config.yaml
train_examples: 195000
crop_scale_min: 1
stem: "single"
avg_pool_shortcut: true
init: "torch_default"
muon_scale: "match_rms_adamw"
epochs: 26.3
Rows from block 5 of a small image classifier, named by matrix and row number. Rows with one number belong to one channel. Each number is 128 + 24 x the weight over its row's rms, rounded and kept within 0 to 255. All counts start at 0. Numbers have three digits each.
After each channel's rows are labels from the 100 images, of 14976, where the channel reaches its highest value: "responds to" is what is common among them. Only what is clearly more common there than usual is listed. The data: rendered solids tumbling over patterned floors.
# convs0: first 3x3 conv (model.blocks.5.convs.0.weight, 144x144x3x3, each kernel summed), inputs 0-71
# convs1: second 3x3 conv (model.blocks.5.convs.1.weight, 144x144x3x3, transposed, each kernel summed), outputs 0-71

convs0.32:111134134125128128108139118136170138136085128139121155120138110129093117134135104156089145101115106151121135158109093118129142128101161112105143119131063126076158107100152098114161103141148124123167139116117075142111
convs1.32:104129113094125121159137157089117100127127139141134132126102173150167042149125140114156100153100098144128144117120154156092163129152100073140163097121137129083113089141131148126148121110119100141147123106120190158109
responds to: light from the left

convs0.28:169144168104110096059111112142081063117124067129121137107130110134077121132135111124101142136157118147133126147123094120140120151146143151120169151146110092137098122113099140107121169140145115170132189159128127129149
convs1.28:098112122105091099059121105108087091094117144084132089149141089165093097128149100140094094125146175109145104152100167126095093101145153113164114146118103169134148144171098092140115127123103136093097126152161127169159
responds to: light from behind the scene

convs0.73:117121131115102079088108122120128084132121000120133065110114117115148159133150159137082133153176079156139163154105118162116139124121137154123125116120161149147168151118134128113164113139171115136142152132129115134170
convs1.73:130125135138117122125147155102089038127095041085143156120146123122112102112125123145010136141122117117116109115127164127093134129109117115128119123104067125121105122115118104130115102156106123125127143120134143157116
responds to: light from behind the scene

convs0.24:101102089151104105156114102119100140130104126161107123142096167086098131137114118112110131120123100103114103120046122128159124157108135110133139168146132131117106129124123115160092125147140125153180096143110078157146
convs1.24:144127119100133108088149141127154125104148140128134133098164082149156094162128135132190120125144141146137153128082145161098129119117144098115129158146124142107176153129122114142146169160131113132175121113147119144114
responds to: light from the left

convs0.84:163113096137089113124128101107151108136062163146120119128103148125136099149123145126114155083162105123130178134124116078131135143113139129109146154170169115134143074143128110144133108131150083137162136117157134163128
convs1.84:115122138135161117208096144172141171141148134154085103132121150153102132096107142117111119131090130140107108115102130100121144117128087159094124145156108182124116107128139186153129093142124146130147112168130113171109
responds to: light from behind the camera

convs0.20:155120118121151105106111162144114103163157060146145121105098188117078093121157112102129094167134105152153152152103141175089102118089126095152128107127104100107124106111136156118135132127137107103129139131114120143101
convs1.20:131164133088105121114117102103115102106057160127143117143151098130090113128118153126100106134092151127115114106108155112125150145135126120121128078118103109113147123151146103121108132107086170150088172098097127063131
responds to: light from behind the camera

convs0.119:155151094143134121135094106119157143169138112128104093108155096101132089100128114165068128121135125107134108134129104128104139152122095106124101122157084143161134121102186148159074147132132080181126110099100132074123
convs1.119:131109129075115155140106124110120104083114135106113147115102124145174112143137118143148128112128142169110133112125142118073151127158109085101131072093146119075124105135115094115121128119086152112122126097088146171142
responds to: light from the left

convs0.105:133126099157097127109118122120105076104093077116166143141140102124129140122112154114103148102143138176124165144106148129131129164127124126114135093142114116127163170111119136148147155125154158130127098147080131141149
convs1.105:143110133165148151063136140133145108139096125137123150174139120083083101174121104108099132139154122099125090118115128140137134089091134113145148144096080136107140141154170129113107162115124151119148076177136132099150
responds to: light from behind the scene

convs0.102:104143160128105135137083115125097148153128133103172121133096080091133057119115131119108101143132096123146130068134079091143133070164123100162144137108094094124117128131107134166108145112080149148117151111121129101118
convs1.102:113105117125114044101175127103135113090127134152125136094149141195116110139140099090150143164077120117122096143151132108114133109151134129108162122132117100096145117124094159089095088136128125108132133147143139119135
responds to: light from behind the scene

convs0.122:133133149107111123123141112149107096093150139148110126107101137110172160153077122119114105111151122133117129155123116116141079121128137150122114140144126157121132124149163123137130135116143121129093156105101173073111
convs1.122:123113128142111133131136183119143192103113137127156100147106129096102095119147145152146172108146105159135113149172147115104115120133119162147113154114135107128135133134145132169106151126206136094117147146125161181116
responds to: light from the right

convs0.21:147085107107120084135091156125105138066113114119149125119138087115139076158135124118126146149120107077109137100138160134101113140142093102109113079158150155125110085147126117161083141117134124132128116155115169128159
convs1.21:083141112119134114108142164123138139139112115182155135137115107121109128110095128106105115075103100115093103107134089150112130120100143137124168160126121096106135117144125109093093168099135188123102180150110157143106
responds to: light from behind the camera

convs0.58:133164162134100102112119169110146138126184185152158177135118112085117085065125135141091134127126116102100147105125075124161120097145123099111145110136178150106141134148184119146130116145135118088133137115114148129095
convs1.58:111108136158151182176078142149151149193106159142115097117092137153154133175132109147115108134117077148152139135141104157118113100150154120111088125133143121130129084086124070110175110144117126151114114110122117102133
responds to: light from behind the camera

convs0.86:103146131141131167135103150126125118112174184116147063145158097151158131135128135104144088118142129148127111094071139131103155126134130146141106145130164119121094109119122128117099146100157156115149092124111106114097
convs1.86:103120129110119093158115126154063121143082115118089097097122150135141114126132080107135095148129119135123108108103098112107156102089128141108129099129110145119092113126127120109100116122130119123068113124097110127091
responds to: light from behind the camera

convs0.39:123157137122115134142097094145140109162173097128153116131110092134136151105133089097128085076165115092112103115142078102145102134135114132129138127120178118101109129116097107132108116121093102134144134101060141148131
convs1.39:165135121093131094138061113112155125107118103083113142124156110127145202110123127088069118144143134146161104131114131115140145130140129148145129124129110151136110115119126189118114132102169111169143138067134144199130
responds to: light from behind the camera

convs0.23:142154162147135109138121137088118153091105102120126160124120135125120147159105121132104136138111100096124138112107176106124111096119110121115156082139102139107078154176106095135097135130136106120161138134145146044121
convs1.23:107130137126154122140098109119147136148064144143108146097123122102095124095134164125135144112108141129127147115124126060114148130146080147169086148147139099134135122082114127104135125111134127046170153157083137194118
responds to: light from the right